config.toml
model = "masked image model"
train_examples = 97500
image_size = 40
loss = "mse"
encoder_norm = "layernorm"
encoder_mlp_ratio = 4
encoder_expert_mlp_ratio = 0.5
encoder_patch_size = [4, 4]
encoder_width = 256
norm_pix_loss = true
Rows from expert 5 of block 3 of the encoder, named by matrix and row number. Rows with one number belong to one neuron. Each number is 500 + 50 x the weight over the matrix's rms, rounded and kept within 0 to 999. All counts start at 0. Numbers have three digits each.
# up: expert up (encoder.blocks.3.mlp.up, 8x128x256), inputs 128-255
# down: expert down (encoder.blocks.3.mlp.down, 8x256x128, transposed), outputs 128-255
up.25:472634493416473510496534532548509555484437577488490552594473452500477491409439474485581509503601430399497575507516537546494441587455483502473495457432577495581466477475416589518515521460481483479486495532502592530544505492418565499499464532533558521541517497517521447502452583451483563491485513512517469512542455421398538466489447496427533552526396636576528484478545500536351491506482
down.25:469535488569551561529460519476589452569504516520549461392651468537501444498503463511513574484471551479428545506520457444446570542491579560455546541552578493427452385471547522533573503423562514517433461446517539579513543463464384466495362547581558482494458419429508505540420520428505489627504454428511548460448411537557512490445477582461520482489432408523497527530521513517514571452529
up.26:450475464529524473458496563465460515602511423588562462528599512384445484469534497411487576467383508446406524455543506455486399509526472486549493409548589568485557440471510553556561578489505532474573521498503549470490479483597554541492612507551543484546427484500531549478572512491568546580532499492497538506535569496483397468444501521456550498518549459454521495522472457522545461468498
down.26:506488534441434521470523541428460371470560557388467421483466516590555440517525515468486531503595520534527522452553495441487511479502519552519505569503498503509455504533471431541473421528495463560470513546517484511583487484367494487469505481608490569530495530501531489475502499462501509481508535502419399539492449543522520498462522550519449498538452481389505528481566596469485449516508
up.27:402418373418472455481502553506542454571457414485534475585681472492470522540513538562513458503480532488456500503475529485452458549472507561474470474492440434477500551422415490561560456478639498542491517523509506410494478461540569519521553442582581509548516530500513541521544502583592534499565408491467509402470477446560440614437548542507562461485433512454526546396507498387451533455490
down.27:553520604587486534516521597454434570551404579447550412431451485442472528605505428536453537590487521424525465534462371520540453518571463391442401580556533568478547462501591432491488490541362595582546519444501484494415457483513526595617512571476504428570439416450412519453499518453510548545473555551442514571522547500559533498553538459493468501526632458400547493479497467561553478432521
up.28:458531418503545521485516529488618568473508437472490486587556504534509569510554467503451522403558430470514562457465466514461567478525421555506508432447555434464535456524442577464462471487518439520494532413492585499555415594513502544527456557433550599504526543468392430565569472515507498548504467492495476473447439539513475576440523587430492530465544489479466503545522496450526431524434
down.28:543526392456442496435559567414447495535528403455498520498418491465443564511439525562572555474492463424559474551533563590444508564526609515428475518485569458490548429502568504435570554470536533587426523542540490570462494428450487481404546496470494519529522441538594422467536513497533490482515499518534509479574514430455484482584553528501525411513522541425483514475463493543522595521470
up.29:472555562454488501502465350477525546491535483521497478495513452465476556479476502486396403442421497617500437518510541381534492447575457505509561493484568539565561471581565512560447520555480444470485465496476519524402500466520524433427445517448545478544444442455488545486454462464479465520416566437538485536532534576496520450465428503444509469411550585555458538504552497585488509459464
down.29:556504571539435518510586569450447521438564513486596502472430431523546455491551515432459498468632475475598424533420470400442551468484516570556502540528536569442477458528470487438478499543477475595637577500512535503487540573477410529511518602462503408442382524452495437517559483555573451487427482533487553598531577482379548519512331542526519506497576464572573502446482566478460530452505
up.30:552486372490495543501460544593666439510520482492518522514505491625527451532476569567449531571483528470484442423512449476383507545535601454478554591485445488521522466436438447472463430478547496561464454480553529557484497542502467492482426586469461504453511511466521503512482543490454480526438457521541498542438440466473499500546524485429500538509458520562404399444471467466420461427483
down.30:455453480502547459411548480534384491543467505461474589513469423443428446470513522519475476375516470529625577495502553445567522470541425430545422497561557425491502467418564543521550530552483597428618529479576414447471514474443463411431508548452439476505485506537477502487428452548540467531507452471466537473449511568529548539495474506473523485375556553484487597582471453589528450624482
up.31:588568419536452477539511531464464516488452530434517547502539450461538495458456463502600551479513655504430483524469523471510511580474517431454464544473521653449504515437568471541452385604554507544514502534498420468525482456369487538541506501467619436516600447475584572529435559478482578462499560496450517416477482550485552485500517453492380459504500419549541535527497533508552549482405
down.31:514472451513462476496451463539546538518618504545361518404510505475446475495405450481605477553421492557514551535574474561555552383572543542381459552522500392467549495562524608479546517472441461462497527508521472510529488459505474369501373496532504476457493430572510534595497433395499399497562489439470408475499549506531492628499500447498465492501609545452442505566467549501472504578495
up.32:509534544436452491409567479424491430487537410496497540532480473458481472469625451551466503477472533510446514514556486591479487505522519443461555422536504588468509493518435545505441519562520485485462486544605486494514523464511558464496495508475436478471479487483509440505468535441500469443509454487538564506485485494501516544509514450479498517498492495402499532491493490575466501537510
down.32:502540474523471487531514482496521502539586535534468444449516531521456624582480550489522504519472506560445572521495504468551447481493507563452522528468483544549527492501519521547493460385485422543476536534452514439503541460460447579544539468528520580501428459474532477514476520548473481548500479499506576542543507481445495459484488509500567563501506555514523466553515497401537565469459
up.33:440430428533520477568422585597523556448478578518562471473505484489454520430560469559470471450529534544599510410589478413422509554498434512458416504483490479536442534420483462428515536488512536502505494546545512444512547527500438540462564482475471494500483490513544472584475525427502551516503602504416491523531480482558501485414515469452534542550470493560469488468498446469549473518494
down.33:457519455513394536500485430524525487430607434568420480474420499452469410522411397481523573553427548495440513466474527511469401386400435485513578551452425545534557474465506498584382500538446588473562454455437426518497510515557513472581478473466487521436560475461536495474526409567543584511500506497478490498451509463523480521549478577522405564481534521501540482472521648581536485575447
up.34:426559491473429450401438498461496498513527487542490512440528532475531570493496539568474537497396585475567547569534473548468504463539450557552520499493491551528621518525481578575456562557545568488492546524462447463394519498455509396510486521515520532540522513398583518555453582433519442482521508451518483506533571474523546526536577556414500512435525526466501495575452423470539433497489
down.34:474420502514534562474574524470488370465522453526527513498506447518497488545593584405509478483521506484564454509445552385459513514475399510476486457495512520459451453596413515470494544474478446478600487541498410440496579494483445559485490529496498430412441514495462436458558496486520533538424530503491472516519511492490452494473404499512528430547482531476484539426486447508478517548470
up.35:501522442558457609492520647356484466505532529563408530425415626489382483416499506461498380430591513295515463607437539528418502401435495465635570432549563506408595519590561558506436592568556522513449453556521413633611413517461501503487485507533544476530384544575417574441490503312620645508540459539454557448339527536476405504440476553555470583512386451439485497497551534473549438431599
down.35:458523554520476390569450355603510519627486516487463483556570483425512465519514559457500485426526418492480480543502455668535527472464609429551495475496534554538503497386516464414500533514448535528573544482581522544531452493552508558455490503451496588471475387513520556593352510536441418450559572527552511393566597471479529505511451486500573492510398507548533444448446460495575507470479
up.36:521434453497566524496499566568446585425497497480533490570516549566464506515503433435500470484536425533530449492504539521528425540490521572499505472457517469430529532473577482476538595557518448459536488426526481540520436432491433524489577524501522544495398483525481559530572485555474485358544489512592612496537461501547555540425500531518513570505528418524621538449516512508490533496472
down.36:556553519502475522566525510450573493496477421452509441512522531537455484541570513491501511469446491516579476521468499509559572613502446564530538485570438521532494477518483554505510515477433553545482477578503586515452404537531440463549435421542445454550512561435545512567523522377410431532505473450443514448514441565536514439475472448582464539583579383484430546569539446545561495486555
up.37:425584480511449456556550482485539484531542482397490411487405491527498508517421506386572485548483515469476538532487564482458548507536491516589495592433424548470491484444562490465491561524471541478420544497416420484441452411521421462494536540457519421522507428532457550492600556457481578569525498440431554428515448573489600494559501584469479530453568604437529517585507577530539504426539
down.37:510456509531581562436523558547550531447493452559445530439533570501507478498532384510536557434526619502483447467550464544482555491477495484389488425526529532501476414437407538446428488482442531576543417518591478489588576505533546533471522436468450521532585558510535473460517498524424519508458557596501450542447477479601396451529512407478432453584445483546453527516538459554459490487459
up.38:512527514498479523544465423526444493496523534541391562463569523491496481472464479503478442536537492432574411501541468406531466543504484442493501465543520453584553454450504582532535471512525550525562457504555581556542525502564571407520452521518487524503562515572476576512483500423526480442414525565527437497464509474468397487455458508542540561449528464545445532456552491492496519512406
down.38:385481530429516398555474530401388526622456538535475482547472507439581494440525535490428492472523477439559526469504420471517546627584422538463458591570448534447515496452438570530470584419530447425484532514463425367438595504569450469484470497501626484555469537529441512561552571405497520553492455377610538466523505508443468488455454495440411390467491509453534492547442531471425540476561
up.39:432431451495431407698509520420403512561518570436456539562491593597516530611477446468383563378395551493465461499495556440467494522476492485603512524422556468478568460506478575428454465406529482562340564506504523413414497434529450427494600513342513528527536454605600634384508482442548408483499537478550461508539404468523549483466512614434528660594525525488448565485553466434439466526462
down.39:518486622556593560517566495520506550478433557542574444447574486476572442436481519462511465509575620534414456465594465523524430499497666407448519497626422570557405575499482462581470465576481439626508426554527587493532494447539446586467493464495441502478460504435450382528478498584494527473463477532539539455509450505385471475475513450522494502535584469529528419423432469481492413396496
up.40:493542477458493422477446533525514441435448540514508521456469424521445576576489398582449433550446415453466455504529561353563574522589444444468496514518482423419435556493457478587366531493543541522412522523430471512479485540450464415491484496399477533497481517429497461527420489491468503510433479470537460564500475547593571555439482524514465392532378524482514517412479455503560535375626
down.40:482610507411429555482490534512483524482476541497511556404579527483479387436497561487629568541532556463513436510520452427523438472489498499491473491505510531622464448534499523603460439527552493515542473470506542475538516399496565458439518512545401565516555403450517534582517390493457546476447476491574512455358465472509407487534477486482613411481462578403572520492503625497529437552440
up.41:465466566468454460503412544481482539586530494446502523503430498436496526465431495456498439435512435475544427476548469527510480484613545480541477475427509528488541433625516482582444585543382462575433478562439442503520501487534555524503488480526460507461529518514482529620476554579508501530423546471481520511466536526535563486518453515568547421520463531523549550508454540429440515474501
down.41:603500497596521510540510497566553490462559430470470459472457562495493543515500467507511467564508515616558557466454562471533531444470440500534456434571488528502494455528444620415519474589474515519635416548560500551554526450491466431580491511461469549568500511474437458445544516416463517429566483455468388555469503498448522426544539400527516581543511541495432500503532467543528449451468
up.42:491459493495554403461460450448610440501450474524466528535582509394492506482469522472374460444432422513399492455504467511518468474518477534489533456574491464512473515483441463566426444509479463510516491488625498486485494499514565459474456453478554531529563451454535555470467434457496489512431452533450579461515477555463463495484498475525514427486556535544477442487513480498467465468497
down.42:571583475523488521561500386470488437481546530487520444575536515585460525567470418467533514541451534444466507460457539564532516563500553482472465508513490479537511463477557480507587464452536518441492465536454505532575453481509424459472456508490477493476512471585494496470465466520459516527548488540526542578501474491545510487503527433462592540545477428476454462527541423398546473482460
up.43:542480628534473567449480491532479479510461592516578517478487469508538519520466527508481445455470476490633441518454443500501603425481541469423572537475539464575623568552602524598549501557526555473549493570524551569446564487460489415460453532471527472432415581515446537504570545554577488511513487545495568557505541492474500556497539463452495520573532528390507476482431526611559512454459
down.43:423495427466526468541542491506498651516471493470525583526561508500478462523498547476454543438560533445481463505438510531433510611520421492514448454502530478428464431473493471511511430489544459560490606520450496472567475439513509541543564460481465466506452490522426523454517467506466528479499462484531558483528494540467487486564497506503458556441446500470519542424488453497493506502426
up.44:449597591484519569529516520484573486523482556538474530464495472492479544550553565518490494486389503466428456519505508466490516465489517570500536533584551478501601458491441537601546550488541543559534601518457534488430467533530506428465522527538497549471510516445426511512460483495528425564522440479481486461505569545465530548521425535495530465477521502517498562603510520549577518470541
down.44:461502473485455559512537535533522478500511516473458428515529581481488450561461435478642539510518577576541624411463458530492507574487582513480460568535504507491476530542530477483482410489476482514473435516524440565545529427522486492526462438472498578541534497587541514527525541458447462502518518533515538512513499534548502485525577451573446523526550457556490449513520515517533524526514
up.45:424555467502561501487467563506526511464435501473477475457445542609482623493456587598446489498534485468465496481482501494494508566452418505565463534500487470515524456556541523491490490413486450441485541484510528521518503479549536486401495490487465507493504501551451439458590541529505486465508446427443401578493435460544550494507456452523481482458503554508503520462528437426452463543476
down.45:499485555550517521515545459511536458515562540496553563558496413506524512450540515511562504530481472566551517516511473536552468458468499491537541480592474500453506509593469500465458526549524475531514509502508486466574444546574424429500532449454499535517473431461480589492497438473482400511457551580570532482568441512481586500450465539489461540437517492392509541507460565520469504517486
up.46:511576560552443489572420499438554487559467603340438464511627548570481498559546487472512523498565503432545492533480446535488519448554559476475433377470491440547438503617489505416421519516518496492567504571520441400458497462524380573428553563502493507454503502412382521605546457535507529613491378565437553479558454510507403527442420471505524526597470522503539630518543476505465394512520
down.46:480389508392511544506555563513519526425511487602478452515513486488541541502459473523453554450458540527554482460445494515550492639449425575541576496393424485500536482404493413599444507511515505524464555454537482528600543581466595448501499474438457433500515574525526542443541631467470535402491452526577515528516500434486559375489565512482542476519505424498509522434463549463480507565511
up.47:430477420508466455570508605515539484349503526525452427460506587542537472447471472470486644474514534461531510476436472505521385443490485488522487571537493469493492476570454556529549571478503438500537538540552477518443561491534491578499499425444466455431452562564492499553593617475416521520422533564463540495511574468450432483490575550522619476506540440517533572519434498506496497505575
down.47:478533459507474517392538477440604544527540546477424410560538518476422531486524447539534527561480486553490596516486439506421421526491468521438508472493446554504519499531497480471463543499594509477515472405486486582521562419493554539403478448513521444476535490469517414573396462439440448575473509528516502506544430565544465466497529502499519537549496477496547513443529425439512527533456
up.48:398548419517517516528557439462495596438420447566582409493582420471539465536522489461602497513583506479509502445552454537399554462565468433468496544552565466395518542390496469390478508449532632510514450537510486517457555544523524433453598459478554499548499453452464501493503617523491390527481511502523494544510532513504504507535625471568459578382548534643446515466456488506459513448460
down.48:463519536529406452488545449571427490390484451462545501403483466425408523456500580507592511518428424483551487606441411553622549529516484505556425555481556536568478552564524583530416522424468475483498450479515480515546530562450566419529504556417468530486557490502500496492452567491564530439510487519398506411458479556475552459546495457510354475458603438526582424612567450575502514537395
up.49:480480544484494476529506520524512506576505478521459495404507538541467536492509508491589418448512476532557501540520464452555591484501427514478483482526437523406535469412475512491478444598524400424515496479436425554459402472526516529511518463484498598479500493511489454442492469469494450499418487419467526531478408466547553443499518533446477545468529510432489558557517449507515485452442
down.49:458450532496490471467491504515482512428501480496512501521466552463543505475525568500453527448519498517475432475543517423401380491494528531530516531430533527469496532518489502531560509458480543571524578575412429421492489556563483521469504508567522357521507490426511503487531547505574496527481508427521512504536495484575469476541416544524516484497495544491526439479488500568491522478539